python train.py --train_examples=195000 --tokenizer="word" --encoder_fused_qkv=true --encoder_parallel_block=false --encoder_inner_norm=false --encoder_shared_expert=false --encoder_depths=[4, 4, 4] --decoder_width=192 --decoder_norm_position="pre" --decoder_head_dim=48 --decoder_cross_attention_every=1 --lr=0.0013 --one_sided=false --steps=4900 --warmup_steps=490
Rows from block 9 of the image encoder, named by matrix and row number. Rows with one number belong to one attention dimension. Each number is 128 + 32 x the weight over its row's rms, rounded and kept within 0 to 255. All counts start at 0. Numbers have three digits each. After the name is the row's rms in percent of the matrix's.
# q: window attention query, key and value (stacked) (encoder.blocks.9.attn.qkv.weight, 768x256, the q third), inputs 128-255
# k: window attention query, key and value (stacked) (encoder.blocks.9.attn.qkv.weight, 768x256, the k third), inputs 128-255
q.16 105:122148154152109154061121126120181082126068103132129124124150136177104105150179144102150164121110138131127141130110153117088165102082079111067132058167148127139093118100134114172175194145142141163122152138159140146076095141140226150139134133148170089164130155182147124139148127159149062141102044143141126101149136146112116090073126105147161108117136087152084104133131126152132163117126
k.16 109:132118118184174139102152136116089103097079152186090170180181155105149145140145168131153145137108054109131168134145162108149122161137098148196123064159153076100121106109140127136082118150080079092097103144154177098070153154136104132162133130127049156152066085122136131153106123180168081187151138165108129152153100130149170131096138091129094096179168052157160138126145191132156092168157
q.17 103:130116094127087066156124159191094071139139156082165149199126051130112105130090163127124154146141064098117105153170093087100060157111109113034124180147096140155123128112119110154111168161114169173098151177141135148089144127127214187175153180201074175120095143091170098180175118109122106128099084110114141150080158104141166125084122155150171081134179148124155120160116134132107088097174
k.17 114:126107043102145103125068168149104163158179076165116158129107193127147100144100087119097199136156095141142131100139132098109109151137148136082172158116080162095172116190183120133132154137160162084148108075108120076107139136125141189135144141113127166161112106108124125074109072094138115141173149133128102116110140153083122078086130184127086108151230147136155163108169093137076136101185
q.18 106:159090160134060138137128120112132131090144123159087102185109088116182184074129090130086111087142129092154105128036136121078158157162138140112100141106117107112063087151082135104152116072147195132176120114145133166069104144171148094152075156118069130153087152202121142105123096148131130128121150109089124138078128208167134061157141125081099114116114112084107166097149127125144168110097
k.18 102:117097149143167102119111139118164094120091142094113080155123142108161107080128112173183173121112094124175127212095147143117117116103058137184149127135090137165064148134094092122088121120087123164141151105205153180122168082133086176142131110122126137106084113116134165146165089148121104104087091097104103158202139169165168159148117166075084139133059086150147195144137120121130143149152
q.19 092:144139109134164123116122161136152126137067079135156164046190136160171141088156138068193137137135160198176088166126066123191073095095123136148147087138122159135068129133069058145137118089119135098157134144085139109067145095118133123109136140135135142117146127171130045087155152132166124121117097141059206123128077135047086124129124151074158089105076132136124045167113142126143163208122
k.19 104:120128154161145098124148176106132126124122033142111161156123091094154181098100181141146197113121152127117154124135135152189116123147111082155105141124094143108155107131178112138159130154104125069077115131149117128115046116118157156131106143188159192115154145131119120165131132111118156087178177159097076095152105097087119135211081146148154106163129137095161139100063112150131151133177
q.20 104:234120187190163171153118160148118138201134138061099086171116105108069109074154129137095154109070165146090146174157136178162095117146119180123079126084175147053092089136104152188120110142129091175146118087150112144108141161092141162159098093086110100093153174090078181122121121176095112134157120140084131148131084135116147134112124143103135066115134175118191129098136153141115180096120
k.20 103:170143185159096114128190171059126108143127171109094141102102164148164110152155150080132137152104163098114153112123140110114063187173130162130132106135134185064137127117095107125110136132173119159161129136126127139116096114141110130073068255092073081107067159135120149097142109099135059083163066139118158146124120156141108101114108064129125133086156094118139100134143148100164134088149
q.21 109:128164139109140155134123124117067174138140102077115117147154176119089089091133114179090164090141183113070116151057179102095195160120110114117198133099155054067104083114179095129148178113178107101115199083132091146095107204105130157135106127117131096140129134126084123129024127121146163106160161126111052086119110159126118137139138155162163060140139195164136148115153098132150131135125
k.21 109:160169165193084091118137140169052152134114160196162112114103058158128189131105107089165140143101075090177119166109139101119136121136054132131131094144105157113091140134146123118168158160121138147134150128119057145079069084151099068090165152118168010130155107134116106113147167116129084156099107122104105157104096123074145143154125195133085113114164147071104152098111153119098179145119
q.22 089:114117087128122108130056080155168125187170155103110120151159099095160134068142114076167181125148131122135188144136151135087086108143065205103133143149137162107097174088165125096093094082135075108150106137145138125099078142138121153155098098131149135114144133135117141093179229141092147105136103117059098113083106105078183156112142173126167166086146185137111153095145162153111144133121
k.22 096:161183172156103111136152145162113132072095158147187102131116158067136029161070112161164145089073132123058102082138077121145090124126118145124150182119122166134162124116137207160155123111171070144139146135117155140100119081152103148183136150130194107167118046172140114144126194076131086126052150133145164093125159139141137123145103115144135122161121167134170121087140092104194116023138
q.23 095:154142127066138195108165177171119103111104095151097125075115102107142102085139102196133127078111166166093164184061092113192149123178089123188152185187130171069169172132110113086139096126141102122137177139111151099118130086148146106133164146160134092133174106133104140176114085122161077162085109208111103117107103172148105139096129083118061101168150166147112173102124183135146194165083
k.23 110:170103145166111101136141212148173145060118116098136103101123127139178107080151077127153107103071134162071199148075049106118123111056072109129141118128176189091125123071148167072114104101106168161101144111183170116146140163167136131142126115123103138126167143168124073139120113097116101151077147129079153114106094131158127196151124109095046149121125088114156115151147136129160187163086
q.24 093:078115149041109167122098132137099139088119154126133133111197171074145100198125116093087121156128126098104072124116143162080153101086156147132125072081161112155120116206154125153107161161092112101149171109162075103124084083139135115165084128142132126238181109107146098129169089107049209126084133137124134114171140139131165123056051144149141218121153092133115131094082134101109124092213
k.24 101:088078113131167131160120022179128097111151091151087145104127071137129135082113118150081170145121128147137064095155122143124183100052056117137109067080108133152097137113126166129144116145142146114158199141138143076139115074127130082147193129170117157174131045106166115134135116167090068112117097096113093139141094143108153180130106106168124136194117158108164132119157133121104154167133
q.25 100:137215119115102121137146176113115141163114079142092124159167161097112195085122175181195131144102107087167122119087153162121064156114144120129166192156157141109128083088096082128093097142141126093113137140122132120072126076166110100117157160154138072115127134138090118159154105184109069143165139098121130160132153113114113067128102141132107110141054113083103130108155098111068131204133
k.25 109:165154105129141145128098147153173142158064126081094099124111128162138131012137123109112119107086090122154119138116109074184087166141103101074141136171117151097119143151198104121160158129142135125066125149107081109142145097117133087086169042109112108121094169120090134120094128132135116126184113137086096118141130165155116114143119194110194131187099089126074109141157119167094170103145
q.26 098:100119148179098112165136166134150143183139099122122088166141157109156114144086155140152177124128122115076129162137204117110058148088102162091115125030143101112109176054117151116057115192152182108141125125116155169144110132116119139129129171131210135094071139119169153075141090104075168103125148088128105089181136101126184126122084120109090167092163160097104115125128108107126101117122
k.26 109:174129100136149158118167170141118152143151137159075128096134108129159089113160101118110137115137148192137131114151166114126065104131121151113151151104102121115134167114121062107162105152163154049121143091132139191146103125085119096147098087174114115125134138123162146159153135117153151091154101141149123190131177098092061137138104177132109196156115200134061147126130122097072119099154
q.27 107:103092160103139163148095049137131145116075131115139127130106140170090075128106130115147108110135060111111109115066091151178180133150119141125134145148118062127127119097189145038116178113075112126145138112213105077086097152115186087120117120173114100139137096071171127177124140079099133131142122136105107169127143047126168116131148092107108142111150159108102135076103086191114134150147
k.27 111:123131063119193148083087125169126075161128106068092143177134089128167126119150133125099097128162140124168100127157130113119156067109158130125164202127135109151127095064130114136170104090113102167175158135138103126069065131109111131124119073134098084116091133163157144090132133140136109151097117128136162157104172132154097191107129174156129139158127148170127113132137118094129138159137
q.28 098:160103088154152190101125044131133164158165145119117124135216119118120095094080158133203149167064091151103126133126087137054109166134159087123140167123170098142103129089131056104134177156149097147102175133104128190160119091161151053139165142117143124068143135130077097183085130127111149111138093215160188090160121089110129106152162144134141078128154144086144166168125123120137138102089
k.28 104:132082090131123120117135136160131149057088135120140121076155088054132113173172122105118173112118148153074107107114123168130049153158129164118139089161146142147136153124135156111126153152108167136164103172142111095094107126166134115125140111094045128094135079142114115160106148133089160136102138110129118155072073146104107125111155140110135093163167109116133109140126067070153129125145
q.29 095:130081136125133088156141097189112100110140148143113103140187133133115111199148158189052158108122098089116084102137167152147146137121142072141133107114113074141115167151108083124104104148146131163137133164121154130144207076093114090147091151074121107123148121164163088140141159186190133087178124116161183163122198111162200046167140167145096102130165143115182134175163110135174141136102
k.29 103:142140072106146109108152122133159127152159189203155088146096144057130142130156149131160191174119143105166133061171162137128185110143153097144089135103107136074115151111089163157132138142088113146162084120124173133098137107134147105165115169166178165110051142151183172119135114131134166141130142197090114164158153112138170179148159164138127149113135127087117138162163072103169149162112
q.30 099:115171115132118134058152097200168168092141099082103134098125130157106121177166143143135132110158129129153166151108115098119168193094079188129066122119091092144128089174123145139108181138150142131126167139118075152137146160109099196128146121142144145112104133157133099156179084129150132076164120111126123095154100111153139142167149165145120113063147115138101110131122136104085123071054
k.30 110:136162162202119166118175168131153136045086160161148080169149116081159123197126128128086170118145126111152146174115193117159156142146122084122104092145179143083112129115100163137111113162160164121135098093132107144139152152136172117112128159129115146215081100112151181189161150074123163102102135179144168099076117128120100140090154093119140127114180134094125127139104158092116108130125
q.31 103:129139052141088135127081097073141066086071112133100117141144105091123071171155107084145142166136135093140115074111146121158153137138166141148157094144129098149063067150073122108073168067144164118155111132131123176166187104173153106138202123175118120132122114139105116101112177126159149137118124171142129140117142174142170152089134106131075105149096130121153167195114124108092137115115
k.31 109:132130119060143132171109098108157140083114089159122193124101118178113103135090142136152112135125122179083116097114154114164117139104121130152099084088100149129113092115101165103150199070181123142114115202152141134090153139141124125095113164146145138119076157098099108135123106164171068135211149174116108128179112177084140145129157099095154063130114102154095161112174132161118145148099
q.32 099:105187097092124161134199162172153214104091102148124123139169171141161151106078135104076130145075068115068145103165092171154166152102107121140141090093120100113100148064115092149107160203101127149177086215152185086101119146105095103071154144110159145092136109177111097114154096090129139104156138153129117129133112106138135182163130110125133120072083113140114127142116101112097090102146
k.32 103:091134106152141147115130105113065077071149124108126124128121089084100152175154175181129158163123092120099111119133158055171115097149133130137139120137122122157073159177127122135192112048038167135086129103088090172176161086110101162127139103124153172152169184146118181088133130098129073100107114110128160091157151056093072070130124147102130103142182091107130142095122174125138166101089
q.33 099:220180153129120121129162117131058101103068118129137051123127122114088122092155127193193121116162108145134114103119140159131107168118135160185151100099121148095154176173087145097111087157093128155114138139121088108123059107140150148158160106124180172185117089089081112134123104139134076096130149048178136109108174114120147197178079102110094098091192110112179174106134171127106130197168
k.33 096:090134174119165123163158157113087154112093147136089151071119186148186156203105158110082084089162096109024155156127093125187107117165141167136160165184143105107114111177135146153127117118105114144107114164104124100095112085184134170118103060078136099087107225168119108110122145087129126142175108097138178133188086061110104143135103140116153143171111188135094068117149129148175108106088
q.34 098:113163161135090130154139139165109127036101146126083131103171163106142125146130101172143136122099124138082113086105109146064154166147135149142143124151163171088130137137068108127142177193141154131115110079122174148109110154144161144158101148142152132100129080139045088028171138154121172150172102149155102124144137114132138080143115057186084145127093160090141155159110117098125128137149
k.34 099:159117104064120101073107092111139131169144100083118140118132118163179128073145076143083122196088071117139145191105077135159148109098097129154147129155188151122148126124151136142094133153121161119125136156133148112165144115093120141110110134110150139156104154154154146130193173177067110092119068114200141089138118153099165206156146064166086095146157179101165123108119101166113071141130
q.35 100:132162152168163105100130157142093080119182143164171126116173109129122086128098098136136071107191089163140139118113129140177080113165113092055089122094127127109123150132117135170120078189157142121075092123128136134083130091088100150141080091122153127095140107146185141135162096076110106154104103138086100175084154119116161157145113153049143113150117166084113146148107110127118085101168
k.35 110:102146147150049139138153090117103148173086085110137139109120098139163089137120042115160108174145145128161187092159158110124144101110111129071113077122154084128180148132130133140137186168131112157126158110155130102186169146130147142123148201189216137129121102115126116152116169089154125148109071120156120161145125204197093148146096102155137149138130138137096122097131150178142164141085
q.36 095:120144129128195137172100135112184171041105105114134081076149148162112108036127106110105099099095107122179124130130096159170107147152165119106162122141137162134113166107125158098122155168152143151134177198147092089161128116102118182146103152083107127079107078040159084170137070174160160148057142060127121128124144135107132132114128154081187186135134156133167155137130201136110156078096
k.36 095:092170139100101134134154118114094127149092140155108130105184091161122137098132106126089181144078110099139123172151123179136195089136111168187132159091122154176109068150109163152178123144111183119137113083117167120122135091160166120110172135072053159115145164076116120133091141167136094117183145153104168152087120179160096119201124082122101096147120183214152125150134138140173134167090
q.37 101:174133170101142121172201112125122146140051114164176139094128086134144188115128157129126192127104120091057096132109144187159093124194165151120147163106119122161133161082141178084149155133122133063179106113111108152142093146097126144104077138127202104090068141081126083091067080140095134066147106119132132109099122161126158116145088086108145124174085124074125123149076165139167135114093
k.37 096:076125104127112145112135147134108109163105138114160102183174181132157115138131138056094145175112098114143143158048100092151139139109071081132162116087081146135180194145109088135166128151151130138092126182136150121094183098108152143173111159146075128178176135174129132118164101113155092129159146148127112115119114144164180189142159132119120136140109097137120064140166129174130132126119
q.38 103:146111162079122088183116138099096099086125076145084085193074123113079094141142192153070095157165159161102179147122085140155169126148152090172132095098207214156077083094115104071099142125108130094130175161140141129125150110084122130148112129135096159083127176175108165096137139088096086108139105114125130117157147114093184139063093104123065124140075149131093124181175100075133110154119
k.38 100:140164094148120138133168156166138154128162140115073140131115156132128173153125081105170184105136149215096197147151113149156150084160117152140117153134114180088142140134157112096138145133081104171136127117168092229069102131123138162077119131142190121112130175157068128127126130133169141150207128140147124118121163109064092098084083111113126061150068150130130128132091075143148112044109
q.39 095:162029095103119084123197123089183110127108129143117143154175092135131109084134086110129079135099170134160115140126113149136146147095121078137097080127159118105137176147088111136070158170208084114097129133080216161116105152092111127081120115081112162152083082111148146087159136105165141100107174131101187184077092128152076131082164053083108082118107083161113129137115135115085128140123
k.39 093:131127141080105116110142136119169129146117119149132072120135120115158161126200133145101127133070127187148151079135088166103123077132131177130116191143074121074092140137139129120139146120137124100080119117086113159116111126122127105079180112132102181092084215072167144094106123129169120112104116216141099114119198212214170150103126120152122152127136179108132107113102138152130093120118
q.40 111:125152102088129120108148152111201113103166133095138148123086109129118178109090139125064095080091117142104110117154081154071125153154074095139097167080102120103148179051122156106144150138136158145118179124129044128094103128134188149118123181122079137077058167135084053217171075134173109177156191100120077144167135068049117085102095134118166113126124119140101112182119179157158107105111
k.40 109:056110124116062147098174127100072122126101172099093169132147070085152148117115093111172117106142153139151118167158188068141102103098094139137118071141091109153081079119157083117176162085126107107104149114147214095098167161145170131128159086155126160154147127142145108099112089146090147138086174116139115111095092120195082129117119148149114146166137089137147088137183045134074169106125
q.41 099:102096126166084135143107098141098152122148121145111126061099130121155102077130139107154085104140166157129116114183114132136112146129124085101113148155150101065116090083121090156125130145113141161122115089064059173220091106102054155127080121089139093135183122093128129141114146164115155097141114147119092112117135186099102153160157119103078076082108131108192155192124107112155114131132
k.41 099:144128088158113079177084081132127105176167165120109075146070088123117165121139094105126100195131170074171173089194199134125090086147161085143140108127162129102170084135094088112117178121069107163050170159166121053139145163153117141128138137156180111118164127133140093125149146116118111098163136156104127085050104138150118151165084151139127150168231141080154158117117120133106114150110
q.42 104:119165116183083112127130110133098144096109192165160109064139142159148158136076171091134127134076130171118114102091118132127102079123096132150129116120103136142145160173126127120111114165206156133168112152104124103148125076138118147112101099107067131088178075106115145149147106086135108154078185109061126094120086141111084092125113157086125168197140091120130091098098126138191052149123
k.42 107:086164129136137180110054128162092120103136156136156099085130136108168119097121064151174110189117130055142111163103105112113135107107043103143191129116114111125115127107178165104090191115059105145127131094161168066141162159145158120123140159136146125171086154083185107115176109133149060128128106145138108177111086143172188138117137121134178107137118164240151132138128092141164148117102
q.43 103:143166093155119112145109126151134049175140102130107097142144138086163158085086134165095128081125108113036164102098141149125169115137134085146081128130127125099080142093211091174166131123053144134149156107134113101163166186123171099162097095150103096090155176179190136186061089133151192076127153074076106050163165115172131121141149116110145127145127126140145083107079078143088113117174
k.43 095:100082139112159107114080099154122119070088091089115154104168117148101125106109149119156126053131181119090152134101149103120125160138157120182175109123131148095145089149083130140117092127148140123080122155137193137123123143169141103143053196071098117104143100166013138115074141102156116145135149133125160203092029152141138135147126081116181152136106140121075123203113095155121117172109
q.44 099:176135134136174139112104139122126141104082130153075109111127103141172150065094110087061082124136163159117118136059147148104091125119155122147094124129141077200122084149163155120141120125117087062179093151105105127119154118087096128155194150085124135145155157078150135167118149086110130124084087072153116145096101173161138046143121131031163115088121091129036118143124112213096158090147
k.44 097:093153123160144080063104131115122173192086131177193125148117180188100121164113170126171205101126104100123154144167209132170217095135174139126122161131140102157161127158116098058140163097089108133112072062091103128109075138145137119099121110168138107181107081190125090107114158131150141140066163138123174119106080120164114154156134142071136119129153129124129137095126124085118181131082
q.45 111:084149097102097122181141143109163132153141128142193150166143143156186084118123128186097093254066145140134165122141096144190152124051122165089080096109153167138133126089177171100122114173127154053082135159111220168124075134090127133122143166134093144160110129110163134097128145130153097096083077204100198124092107153148138141094164131054041149152147085122121079120117159108163162141152
k.45 113:157138156087101142184110125119088108114149094174151122105066191114143100082158098134150129118157087178074143090093136149086157142138150095109117142118057138177163137098140127158142148153040157145145138129152200128131149089105154137139180169144155153124143165141132092161125130117105164107118197142115203117097094193098129103083132155091153166198130148146113123092130128167165129178094
q.46 107:145141118076130022126094141097119110095167117126144141160158133154132191150121058107083100139140136172169144180135093149108101126091071181078099089096101134100123192122135109087152113126103112121215142121158123124122132127166129077120165143154141126145128123089118192136096070122150163126096150091125138135097136208121090090150101153052122139130108153190146071108143151147129127144103
k.46 103:101182125166142102119080143130126138094120160121160102101118133158099103141133157124139116186100137122154082129110105127145131139152175155151062158154099056181104076208173193168068104128170127144123119076157207122141163117084138158089108148169125089158175170139124065130115136112119099126079157165103124184160114189158128098145167142152133066100168172150133088134153134161168142090152
q.47 110:149177205209105096127121153086076115160114146097144136117119179161168162116160137142158090094110076109121095146121117127160109105108116115180112153067157110098108154150091110158053177125174177077112139148178138094112124134138111124196125097111155141108174127180155191101113117145138164116153110166130129182095116108159202057171118125123111104166128150143123114154109119085131133108176
k.47 100:191087105119087106105172169180120127128144163097072095119135171116173078145148055124093169168164174140091180105173136172103148120199155106152105095159127134117148115145172161132145130104096193166064143103138120094114143097147140205077129205120118145103091190154124129193128098095135111150152067138096077133094146136089142119137099127152079147153135135116155149087130103045135121147118
q.48 090:191168136206097142112112164100119092134108135125134155142114102110090092094127125135137144069096072091090114073153168171152127133131126132109148168123147113100064138116144119090137098202202077117080100127146064127124151148142141122119093098177101054080079140054136162124182120058169082128101126150093184150130109154170145117086134085187116113136122152135190122137159176182078125111094
k.48 090:175144113154148122150151124125185132104090173193090103158169123096081140138159174151106069135138177116189152088171135183079105100129103152151129131175090144148170148103150104154156111144178127167096118111142184082097088082135173203204123158107130144188095126130127140105087114165093131156088118150187076092098194186182113049144190131066127106070116086099181100117147135130133145115120
q.49 097:167148121139071176125135087175105130137176151108105159098096118133126108162089056134187172188156166111144090108162203159159101108077105083146172121137121171151070149157172123068136132065130110147155161136174126137104115145123134116179172100105151117124156174168110170108176164142086135146122101123140122115092118089111094100092066068112149142175141131139136169118148150089163112154205
k.49 098:142108121111148125154109119126114082097139126142107148122167146120166170127068074133138152096099142098105108149098168150040109138165154138129130118078153185155128198106097092136068153113092125104143114143132158132113144177121128162119047170172168099106070152142154158136150101146105079130119156171107131137129127087108208092097108132128147110109167094079051213101156157131168098116145
q.50 095:144170107117132065183107174124135106147131126110141127193154130096161108117155190094121134138119090099161103125079063110110153121125069171161173161089148177134113133154165194132130076151170094108048076142137131081135137140166108081114092116116091094095124156125121117134126129155118087124108138153055144105177135127143150160066176131103125106135085113075085143127106115161162174078104
k.50 096:054060103136107072123138083117168154122048152165106144135161125071162117142175081138098107141145147119138143103147112123187144059110108146122104169132120134090130112140112190124188149106206103144106103118136151123104159099137106132113164115107138121128147099127140103137077103162130188152118197132137029091180117152138094183112133159095136125155180101177071153106091127114082140150066
q.51 103:110093107128093146106166165112118077091113184102111151109102069096172094054070127118187192072160129122135138147142146085133132116135124119157139081123132135177152126197090151119096149094110173129120172155102117137131135131116167121056092122124180077094103183132147147073138107129144178155120109168128106071153117053156141139121102138066087167155148130118099127136126189045143137097115
k.51 095:130099166113117132150125138132178128164086124128099136140106128186163183143112132119181163137164192106110117131070113172105139162110110111147137102126135170141163078156094162074124145108111111071124140120134068191168115073147089144121168138116120153112118110102138147145149169119079092094101175104021164087210076116124134168130058086122169097130133097109097131092130113107109086145141
q.52 106:105164121045158097164117142129153163111130104159136148193146124074102131095125124100192165112097107149124155158135164094194118209144167102142129113110134153111185151080123202121107158142132153121097174071107116119158112160119121163107085120089150117178134138092090096172151098173147179128114124106107118121137121179192093100153165130179116050125090174140109110198177178161138110154186
k.52 098:203106125123129109088178148161148209067132128146089121140113131115094102137098175170128131139097076160100096124076141116181137124161168112067099168161117121139145165096140116172124073170139131166134156178079050139128143157118148120139122140030111149188098126097116118167102179065152153173116159119093143160093192128142151144131096121146110151160101101069152139110139168138087148141187
q.53 100:173094174126154113126069120146089103116095143106159195104166091151132132133108073151130109110160139155109119050119148122112168089112132140115170092143124141123151183175133040098112096134131106177107126163201180168152118107103140191118145091165111192105168130092124107145115121140122162126138104126079117156118140115071094149143108131175136128171078145174112044136112114127146147105112
k.53 106:099114133051122137140099115150113102098111091156116170151085119114188129152157130169130118057117162114072165161112126113148127120116177167111105102188129163134187078110121117160114132168157187174170185156116153134147134115131122110060184089131142130132148144139121113195126098082089123117152173142177166170157035087145131146137094090117122133156111117117135055129096114098114114124113
q.54 109:165101099086094115132129144082116075159081144132151110104133105157134150093144121151062168127104081145152124091114140161095126108139131135114134089172078093153136137123131078105115116142096068081132142138160095092126175041115079160169140157154100103179123130109107126098110148114175082130101097122145110119175150169143097143106150107131136106143047172129124112160171123177138060112174
k.54 104:149121130143091185065086144067103159147136161208052170154154165176156144142105109144197108093088111101148036128114112166053119110129101183179156150190103065149129145126120135170129109122081116093100122151112159124159130127111123140090099158134158139099143119076110157127159134089145139125120103091196078089164115168072128156193115090144117079119102134152147110139193111139122134142128
q.55 106:100094189130116062129092134111111083106138067096141180048115116141103132147094143124082115135159134133087126150119104117113092111083089072146100121071107105127111145105136124197157123150155103110190089082154111157139153145119094124107074151130122124164134119111072174073140131086118125073101174114160128087114138178141080109123140126131157137138080192120182110154178124148094140099108
k.55 101:136122160160097117180082171142091084071167110138073116118138109116125144114096049157137154093106077125151067074117156207133119120183105153116141084116091099120085124151138066142111140121131100100149078132190074139157171106105171150118212120169134160184055131103117158147145100173155163165145111170132096074080110136106154142105103099165171085106090131121148069128084121176143079178124
q.56 097:128099067141141116193151163129124137148084104101159157115187106089131145116134043069147069071155114164083082203158127190185165124109106165122133150113099126126165170146121146102159101132133125141098135172132124187129106100134143169114146119138155142090104065094156168100171112154125123056186149064106134140109139079101093210176133126099122081130117137106148155088124127051086149149102
k.56 094:094183166111163109107126073150186170068138171075120127124128080177137150140175190049115175144147198164144166110112140148155130086155141139149132114179130119120126170140110123099083113126133125130117195180148102114141122153186112106167139113157134089105170080146159108125143162116125141102065117155106156172155109077164100085146107152112139102096103136174130093182153137113107157137121
q.57 100:140122130098076190132130068116155056114169115117110175139134143153161158113108116102085144095129089137132142096129185038127115154151152128131128137152150075140169179120146126192157126124128155104121111109092188111108071123098171108138118122098131098177139136110193136106141143124126078125108101083150155143107104127148087126199085136203094175137148085121132180146094144101069154128091
k.57 103:130107120121118161127182155175129095062071129109090086191133136176136106091139177111147087102178156083134139117055150146129092085089161111165166187145122126167127119148101116207124108129081183094111084137096137137144119130168115158132109110159149134158143152159112162182124074160177086161158099152141171154147146149110154151116148148078151160097103106128176141074180132141161173083116
q.58 105:069059125080125103196178195154164081103123120103037174135107108118079097135147157167107140165096114084145135121160137150115141144121129112064095112114097144161155182102132120093147091087160127116185102090143064045089077108099159069149125158105103127169146108145120120163097117093150180146099089124148160130125143125060097140114162176120126113135082132124106067170172126139127079151135
k.58 100:124142131098056088152083210114082214137157100069150160138097174090135153077115186133116085093147108164106111179098118158104170132160115166113037121112124115134104148174123197125127099078152092136204093159127094116172126100098141158085060160173097154145136157079149099093206163140146152147088063118132091174071175176108152162112159146155147090098113091175157138104184204125114089148148
q.59 099:137157134105150137136086163156119151180060097125121153184122112154087141113190139127136160111096130138159159183086136138139139161129141110122132158126111130078149144068103137110128129166129158142092189171108134138127150167132139114139141084129115113121168176131066141137068129149055140093090139123164106142118122183087091194163127128099108106143058102160142079198121116111199165140115
k.59 089:180139144115125128132159085122110096175124127139087089162115115134138115094115133143100135169147172193033124090061154118112108125131163093150065128118103128138137182149116137131122118113153101150078131159081094148091113165138151184101128119196107139070105117158087117154129066137143100156120132095118067146184066138179097133154128146191106109170143152135134093120087147098136200152135
q.60 106:131137155055112143077149087130138133122096143106104123108155114141135080102161100144057145118148156123134109148174133140134102174079096137099130122163152134164157099122145071129069161149095106113095129107206126144121184076101183157125164109135179161091120107128139148073173142121194076103144120142128140163128145142134200168084061131058174175124124120147124109158148081147159141125108
k.60 100:131172136044206185097120154112151125105148104126090110124098160105046067125154055125153134155084167077122110106178124147073065126078155159141147150115121091155141110136163142093088185105116152158126096120147101153157164154160127107133059179123152098154160114123158152152130170229133123132163091137145104165159125150120147107072120075173192064169140129116126086126164090042177077193072
q.61 104:077161097104131098214110121121095139122120179091101115163104100111148081152110155131099160127111125150122084083109141150149092144158094089117154112124173166105111125135115153093160084153145091118122057149137098097153155107185152193065098138167078157114130101164211168143137164146142125148122155126146138088191116104183042149195148133206138129122118146113145137148153179165149081133113
k.61 106:138083141118100100111131087192183163125145093133116077137159169140162048126108113136108122195073138080167108190086101138143162153161097090186116122184133130178128104121144152188107084085136114101165160146179093129129202122167147173061143152181113136146167076127145136198123155161153121164163203077106103099106160138099090072103172070151145099080112162102104095069127155150158145143118
q.62 095:109140167158158131138108068114130094156094163069152135124153146078105152154129159139117063103136096063124158123158146122113125111136120139117148135177148109175145079054113121130198115103153159151142152132121149062113106118083134141145123105111125116143131173103140159121163086137179123183069111084089159122151149117098132178174126156130078109148198206181156164083146114171138138112089
k.62 100:113168154062118080088064084127108071117133151104103118172130138202172156153164143162138098127112089206165151138147130147104163191125135094131131134111137087112112162096121125100155184163106124098120121140126132116131089135196147109140086116178116127147135112123151166111183123085100113137086128109106157132126159154150159153151116203127094164094131176157186162127153071141126128094090
q.63 109:154187121183145107116064070067126131088168101069132097105164131109096088133096183142075089126119131156129169136141061125123155135116144147086154134051134135065129083117185158102068190092113128163115102083171078189113175116118115127170145113119102114144168124125160139128109094189158048094072190127148157123142139101107142139105114140126072202107132126092143077173106165062200099107142
k.63 104:161139072157131152137153148137112171182204131156107073053086156108110092101081162091065106109087163119146119154176160164164057137121179129154124121057150111151132134131128166149079159085102139108159069100133162137119126178060157174172116128083134138133126107178095205169164142167075123125137182090139091189105125114124150122120145170097115081127190154129133095053142130083144122098176
q.64 090:090150130099142120117078068118182042154116186096091135118166165142070186098151109099126111084164161117144152091115152148123112126116075120155098112192080106155107160173166223174153087090085135137118133086229099170173162172164103120101145134075175102135160154139108133127139189105116160120105111140143180112212119092142132145132144140128127099132136169129100063132102127182126131156152
k.64 090:078113132108108238119133161143125089096082149207150167144146133164100115101181189189185071160090123133149171098130152082135136152103164120100158072122121104135074133152133089172124142164123144122110053081141197102154109118102149151093175092112104151141098117089143132169143099141162131138110107111068128118187085150145097128122136109080115136166152152123094119130104093167140126132156
q.65 084:147101150172089139211155167086193121130122120146182064114084111125155154130114134147066112189136127114122103179186086111126097152103120166107138184109148121150124134118111173108126058116137220148104124135127110108216113192100091116130136082179141064199137172097148101126146146105155171165110091120110116056178157141148130147178132069139138107113098138117075138182082137142120128136132
k.65 090:152132085092150107098069144116145157188075153156158158148080153171069136065129132126078181098134118116117041169164127152199081148112112126139120092084106156143082119131097171091079109111149113117108122122144111142151081125029135104090160071119103121104158150127080163122091141085106118153128181140077145107063121166060114129144157102122174111170160149126080195134119147131130129145117
q.66 097:125052207111108098156149100112209137136148134107148094114118165159148086146142091099179187170135224137147141094137096156094175140110154057114182119107148141093154106105109121098127174190162086127155156143159187177149130103178107138147135136110119113166137083096113151120107114189107146202142094135110134103085168154134122130117141122049066089160203109085110138150090131162102174088091
k.66 094:111111183180124132099112184166094140138093170111151144107126101059142151073119085125098128197151156166133094144132161088091142154115152140164123153136169161107135109106062096150119126127093148132140089116145141164129122114148127156126171098130127123096082094100083165115197148118036124122105180064138109157095156141186136157117150151102072129090105124081149098105140163157131081125079
q.67 099:145139123197243118154162142120137094108045127146222142145157110072141158108097112100066091125121170116107167136077094152134096173109159168117166163152174130095126154131139115090144120118084171183175163141114095108117130147096131111125120099173088144124166168066138129145137137094051123142099126091125132085141153134130123151143136126104042101099099054161115135147083152147205141093122
k.67 098:125136119190147124182079156095095062109092126216157090131122131099143087082129139121135115166218112107121062067130143138142083180123152172101045142139163141122098148133143154146144104155157140092111106119160138155130101105117083104122181111148114101140164141103076063097164127124124114180114121094068138095169151191085080113082166031128085095137076096124075125181160132074120136193151